{
  "model": "segmentation model",
  "train_examples": 195000,
  "encoder_num_experts": 32,
  "encoder_layers": 16,
  "decoder_upsampling": "pixel_shuffle",
  "beta1": 0.9,
  "final_lr_fraction": 0
}
Rows from block 13 of the encoder of a small segmentation model, named by matrix and row number. Rows with one number within an expert belong to one neuron, the router's apart. Each number is 128 + 24 x the weight over its row's rms, rounded and kept within 0 to 255. All counts start at 0. Numbers have three digits each. After the name is the row's rms in percent of the matrix's.
After each expert's rows are labels from the 100 images, of 14976, where the router gives the expert most weight on average: "responds to" is what is common among them. Only what is clearly more common there than usual is listed. The data: rendered scenes of coloured solids on a plain floor.
# router: slot weights (encoder.blocks.13.mlp.router.weight, 64x256), inputs 172-255
# up: expert up (encoder.blocks.13.mlp.up, 32x128x256), inputs 172-255
# down: expert down (encoder.blocks.13.mlp.down, 32x256x128, transposed), outputs 172-255

# expert 2
router.4 096:140125141166132124112133098114137184094112136131129072145131096070137173092153120131124146093145139131167126127132124124113127106126120133130104146099124099108125106130147116123116122099179103171147097130136103137127108139163132125089169119154190147125
router.5 107:088166130103119105135121133089157151130126112141103117145168130114129177096096149184160115082080110086120127097118092144149159157149153141106114161160111133090130108133133123115148130110098093150104173129125128105156150153129142131169148151105110110125
up.0 128:115113143096108129121092095138130092104110111177107169104105111156082132124118126154131122176121149143129139130119123119125149117115131133163150104142123132163174134142132109106154129145128170102120096105114156131140121092114153113099057059088106151139
down.0 146:124104149130157116097120142116124079098126117143155139108090072158138091145141144128126149143164164132163105092142102128150127092137123125161100143095151151197125145125116118127135157131152157131090136130106158143145119089136159126081088107077118126168
responds to: light from the right; count: five; dome; egg

# expert 4
router.8 089:140128150115103156083124104186166092103153146160160128129116132139130152077147156141101128116125136109137169115158132177118128090157147147159091112087120135133128154126126101111156098130162067129144164178141112125126093121108162158108140121130119118147
router.9 089:129130112117141127095115099156143090130140138177133139116124136150156144080128157145125133112114123092099150143126137150099148139147138170164090149099112138145118145142096141118138096138142069139142115148131096161127090097126176107123127128128144111131
up.0 075:097128116125158088159143108113155154115145098136123124169077136114158119138102142158126098116139117141106104132143070171131152139155157111137137133143098146122144087133152129129103128107170160139133120103107128157159155128140148132099123140108106086100
down.0 092:159129147166153160096147110140112122165124153128117142110143100156106112115142135129102135145099161115121174140122119089125060140066122134124138126089149141150131165153122125104140149130141125109192118141135154113121104119118136132132112138113142184158
responds to: light from behind the camera

# expert 14
router.28 110:151085160105180148090129087137149118121095096122115172159154147082078155092124100102123118160106142144153122102133116158082075141110135137137100077139102104142143137139152106178105138161144137110131171134119095080126135151078121112117125147149116104119
router.29 113:097165100127106156116153176120126114181119126152116105094120114134146148142125149145123141110152124124118127158137101085193124110127148102121143142117149139124102135056152116098158085103151113146121162179140128134122122151150122124128127145150119133162
up.18 089:145147081130118124150118141124082140174141133127110131146099116106124081161108100143096156124171099124118135184104132134147147170103118149138178116147186129136103155120124122117122087085121163150170085132168185152109147078131115130148125112123141136136
down.18 098:128104156151123138146074117109131140112155140146150113102116080135073117174122087147152153128122120107113149122152138126129109136149147149131137121151183109103144135099115139105112097147102098151255128149121141151148092124140158098124114155137115156117
responds to: count: five; cog; largest object: cog; cube frame

# expert 16
router.32 080:118123131120120104140112149122124134159086104139098135144139106117149133137123189120148124103129103119137105109162117156125143113088144100120122114081075116139110121103131153161152133150117144138128153105131110117134191159120109151105112152158136157123
router.33 083:162163099142146111130116107140125117128159089123146125142127122102071111143142119135125141107138118112116094051123117130138154097113095128159137150136096103097120143117135129151129146111093129150136106104079156117160165119111091115110116157173132141119
up.0 119:113127141149070160113151179104099165121138166158136104072104131117102130147152097142105125121142106108117140166098139126069133147124122136120167120141177132170132129128109120123112088141117160101163107157135159105125113103166150105099126139122105109116
down.0 081:120080131164095164122163160101118140100098125135136089077168132131117128100116077123104150126148120105109144158114119097107101119107108138123149094108172099165120132135138142129142110120154147110255140161111124138097124109146126148139137111129161133109
responds to: light from behind the scene; count: five; cog

# expert 3
router.6 100:105103129072138128115133096133092095141136124135137126133169133130141147173175116115159158146148140126123158141127136143140112147111123149142155105134143093173126126128098157134110150142129142135137109115120127102158153112173088137088082101143128166145
router.7 113:097157103125149125104167160114109122144156122114153159126140125110086123160133139103163129132158069144148134165168115096081142115141154168103152128145090090143110139099152122143107153183084160145134103110107122099145163145080099141139109118154098149115
up.0 101:111106130095091103133125176114171123067149138127104146138134151149107081149101111139130096163122111154090117141084133135100101107130142121126101137071131152182130121147143123110129130124123143115123149119134139125091155146119117130119168086138141120129
down.0 101:088135153132124143165120096103153075153120174101088171084155115119117154120114148155111116135149120106079170134159177147140133139108135098123124111141108123129144123061082142109129146108141102122135151108147111094159080179118184076152068105151094158159
responds to: light from behind the scene; count: five; cube frame; bowl

# expert 13
router.26 078:134174131122128109146110082155135106109128120139124117155172160117101155093158155149132101117121192144139115090104108164112095137157080125170133138140112087112101133147116135134143108103127099181161125136104144173131158146120144123152159150174170134113
router.27 108:131143107139124122132108099119105077096134109144122103153156162149149104122129138154095165104132141103162099146113101117097119155145110170122126137088119096141075099112129157130134114115133118171098100138109118154116181156157102144141126144168177116095
up.0 117:111118156105081147108159150161138145101134159123162147082101126126092082117135117105130131129096127109116157126108205114124126084138106100141154160167149162153144141132096092146125155124139134114112145133154128130146062109106172130104100106099125106145
down.0 120:119102138105089170121166147096144119158096114106106139104106117101123160145137163106131132121130168130101145115112140137142147129147138107141133127161114118148149142132101118093141139165136116158013124103139159114121161118112165048120143111119074121124
responds to: count: five; green object; cog

# expert 8
router.16 077:092102122109102171107085128106152113143159119176088130161150092145130129144140123137125123080164096124128126087169125129119142119135185133141113124143149116159145152147097111121130187127151089136070114097134143089149089127145134153125069144172087120101
router.17 079:110109132094130148112098136127123115151144115169078153146161117150103138148133143139127126074149122129156126116169132116117149144150173124144104146128127112144128154160103102116127191117167100124050138106117146087145085112125126140133060152153094113116
up.0 076:107130161181111142136100105118127116164121157137122136115097145102116146112149138087121144150117116115121097125125085131155206125099119109124118146131115100108144113124121103113082115126155137157126117123149115134136156145127119128118131171154118115158
down.0 075:134152075089151149141104114120166158088103107143149135144144081166126170128126130148136112095147153132145136139156134130145084139149149177089124131118114151143152133118158165151135097149130115109179134114132167147112122099112139106131118126089145145132
responds to: count: one

# expert 19
router.38 101:123155167166121152134122122134078144164134103135105095140148104096145174150145122110122140074098107132144161108144121134154160088125160091151147127112150114106131142124145101110124070115147131158141123164127150151117155140104100123107148158138143140127
router.39 098:165106117130094138131112120107128138100168142134103129129093118143127120108148117138116149107130119133118116145121135153110129125105152133113133107077151106133144089212126107099127145144136132118090117147131154092142091175125112129082156134154133110104
up.0 100:159135161137109144120084132092162115104123081156097103146112121116116155059130140126140088114127109141109101114119122143130159135113146144117137116133157094125143093154111108084175138138110127136127123134142138112155153156129116121107115137160149132114
down.0 104:126115120105156101117148137082124157137125109108158137116115097112164203140094147142100166085135125128113128142156086138172127172139132135134124132143111117124103159114141140096125148154142104148091146123130100123121151100158098173154177159146123115171
responds to: black object; light from the right; its colour: black; count: five

# expert 30
router.60 098:164114107143141095128105098148091100132149121137139121127103143100142146136107099140084161135171136128139108105151134104114111138179112125153092133114127152140125109137172103098106138131139162097127122104064130144132107136169143141114144120135142124158
router.61 094:092121126110107130123087106137156146134152135116159123114112102124154108136134134139097084108096103099112165101169171148126137108153172135122090141095117109158108112087128153147148114110159086167156147129160115163100104146155140140109170138120153153127
up.0 089:133139124149099118144137120133137147131175139133127074104104110131134104129141094134095135142141081132078135137142148135097102115067146141102178123094146138152124128129093134126141130146120148075123128112146136090077117128111129137087105135124136141100
down.0 094:163117075104133190076139150109123126178116127148146118110157154124104145169078121156115154096094128072129137127098115115123109156145137086187123130107121155135104140124172121094129112111131106121000125187112132135125144117127121128138156120110126120119
responds to: white object; count: five

# expert 22
router.44 109:103159077135134111070143100157127165163164091101147144147121117111090107150152128104126139152155103154131144130112112098102151128111137165143141117122142118152118153113110154137142144176170149140128094104162129102100164101110135114147112127142103140105
router.45 112:134136099159123089185108104114124097119109100142095182142164099174168119144080138118112159116136138078144101126166138102139153135128138152124133106113122112125168098128137158136111135136106132112124140127162103102128131128163133141132115117104139148118
up.0 119:132061150092152142139089174154110145123112134132139096085118150160123143101129128139152127151088104109117157118158182136130135113113097095127105151110146184100108186121115146134136144096104066113127143122098128127155117119141125130141117105118131159134
down.0 116:119159149152120135116156119128125142139103112113143122129118142116137130128133139108100119118112148151129124173109147118148145150113147125106139126123143091140142121146143123118131101122204177140023120149143143117089131118114112113121145137131108060099
responds to: light from the left; chain link; cube frame

# expert 26
router.52 102:135112127125110128145130102149117153127120147142091133158130113173109165141154157118073101139102073120170147166150141125133120130132150111105087126090105142172129103098114119103129155156144128109114142069125093151155146158095114144127122117150111116139
router.53 097:158107115123132150118096120160170128104166103135134123137160153166178107114173098087140135157111169134124141140130127131132111172106152190158110115118133111126133169158090123097088125131117097140130097168154153124132097105116134157131159141127116119156
up.0 105:086168140163118141151190154113105126125067175116130123110120140107123118128119122131121098131121110107138088191088126144105155103108100123130143114136150116152100123132095140146121074132125164152178124178145123120111187120118130112135134114116103106118
down.0 087:108136129143155168141165163136140160095101128144164127098117111117100115137134113134095128116140114091149124181133118097119136146130121167134128104109164117163127133104118134148135071127152154163255121153138113098112125096123124121140146138092126114118
responds to: light from the right

# expert 31
router.62 130:164114140146080112155162156118103137125158186078096105166137157139128093114136110135113142155158138164101110199099111104104107104083102123089113126130143100115095096150138169093135148162106142150124111141125143146128162163153093134151123108170136130112
router.63 112:162150114112134152118128161133118111164076107151139150132135104141135186121082146159105110094125165128175126107115155173128153130144174127170124133098076164133113119157166134154133131109101108135102118117107106093118138107111094142161138118086125098164
up.0 102:114072101083114112128117119089150133170192129139113103152144139139110120128125074162149104149152117154077123106085116138072078117116139130117160131141146122178115096113144142120132145138116129081111116103157154165148120155185116118123084117129135124134
down.0 104:118151143113152137153102130191145154129107179097137123141130156110084148141149124160152173173116132136107132128127122107122147125076109133101089127154119122085132123156101133107113142138120126181113077125113118081139151136131107167137119104103096137104
responds to: count: five; sphere; red object; dome

# expert 18
router.36 111:088110122139159127133091089111160105145174102132120126130130137172167124172132138169152109136113115141087132116132164117134133122174158102125109110140123142139184093096152144104127156102142094073087150105114129172141114154153094152123118108156097138091
router.37 081:169141170131139146134117137165137119146142143139110147140081130139113136109158108093103097126107087099143168182152140144131160166123156137129138161106111151135125138120109097137130131125108101092132100140151137101100109121098119152112137118134068108152
up.0 107:142129123142119151079166168131099139136094132126151158107155138121101120115138145094121153151142120110145096173067091108124132120127100147170128105137148121147129167118129081142114078131127148147168118167133096114106141089123133111135142147098125112145
down.0 087:130156112136153143086168143102111151124144138179159126115111110147122169158072137146090129117136119109121144151104123114124149130209128142163153139132131143146134152102137130165141093110137129100255125159120147123095111095133157107132128146104126107134
responds to: light from behind the scene; count: one

# expert 27
router.54 120:110149103116119127152153155138110129128162102133117136171131091116115092148132134112156129136126102155166140106144100094123120101154156129130131169138118095104132111138119115103151113109098159140123118152120148154158155124106107134116101100113135124089
router.55 117:153121092129132084116139121098108076066163098112114098157139089164076129137092131131094112151148086104173084119115117140092148090152145123154102138106105109153114093158152147102131143145103140100122101155109120154181144106144094143122078085115124113115
up.0 092:091113180141147115112078122149131150105116156139150135110112153118115108152116154129145120133113120143109145130148125137166140107154115130124114127134146144107128143131157111162081145152143109168123132105125096070115109137112129133121133181151169127165
down.0 093:118097160177082136161140120146136124099108153068119127108099141093101153133132126104129150115138150091140116145137167136103117159121177113102131104137143119139158139102107109107145128127149144108171158120139150123139088146101144121153155100148097132146
responds to: light from behind the scene; cog; count: five; jack

# expert 1
router.2 114:114156115115126113157156119106100151110138170149092143150136127108122113159172159095180163145124161152168131134119099133124149172103110131115142145133144122112103153141098119094107103157104159145150118123108176112142145096108110148132084116086094134129
router.3 111:123138127099100133159135136110129152124152144106139104170136103131145091149170113128149129094180136171153132147125105141118148133101140138086134128163139083107113122106093141123152142125134124157135112170158137093165153143171106140126125138113160124100
up.18 103:138110157159118087133133121137160123090129148135162117113125155126086160107112108096129097131140124131124121139144126133144115112148113127172123122099119132135154166136179112132126142125185143143121139120122100141103075136127141141144181143124159111178
down.18 107:127107119139107171122135127114090150166150130088138163130145188099185096108115116095082131129104133150097138158122154112155136116112102089100172079132114122161119120120144100120138108130150153126115147128152128094102146161148099097117161144171135133136
responds to: light from the right; count: five; dodecahedron; wedge

# expert 21
router.42 122:087121135167147152111163108107145155130097097152114125088126085133135152145141140117144170135130160088107129114132085130142156125090089145163146099142148119130156112112093085113117127156161139153114134132111161129133118099168182124112136141144127097174
router.43 101:098114132124112109121146124139127165101134108159139081119167145113159158152194103121129119149128137168115154139135128117142133100114105132136095091080129123151158162141152129113125092134158174144138101117108090122087141150095089138128169136151144124109
up.0 114:152093113083102094145145141118104168117112127149144097133140161090159147091158096115079073132096132167138144142107131119125126124154104142142111100122110100133104136142178122104134107150145153124150142116122099150112126145108095118130146140128138116115
down.0 114:142127118134138135131110158119190121159146157126105144120094110143127129136094158144107098120132127100088131044166137142138143131141155117153161147132117173121122113105096127158136180087085091119077143103119140112164106159125157141137131099118098184170
responds to: count: five; cube frame; bowl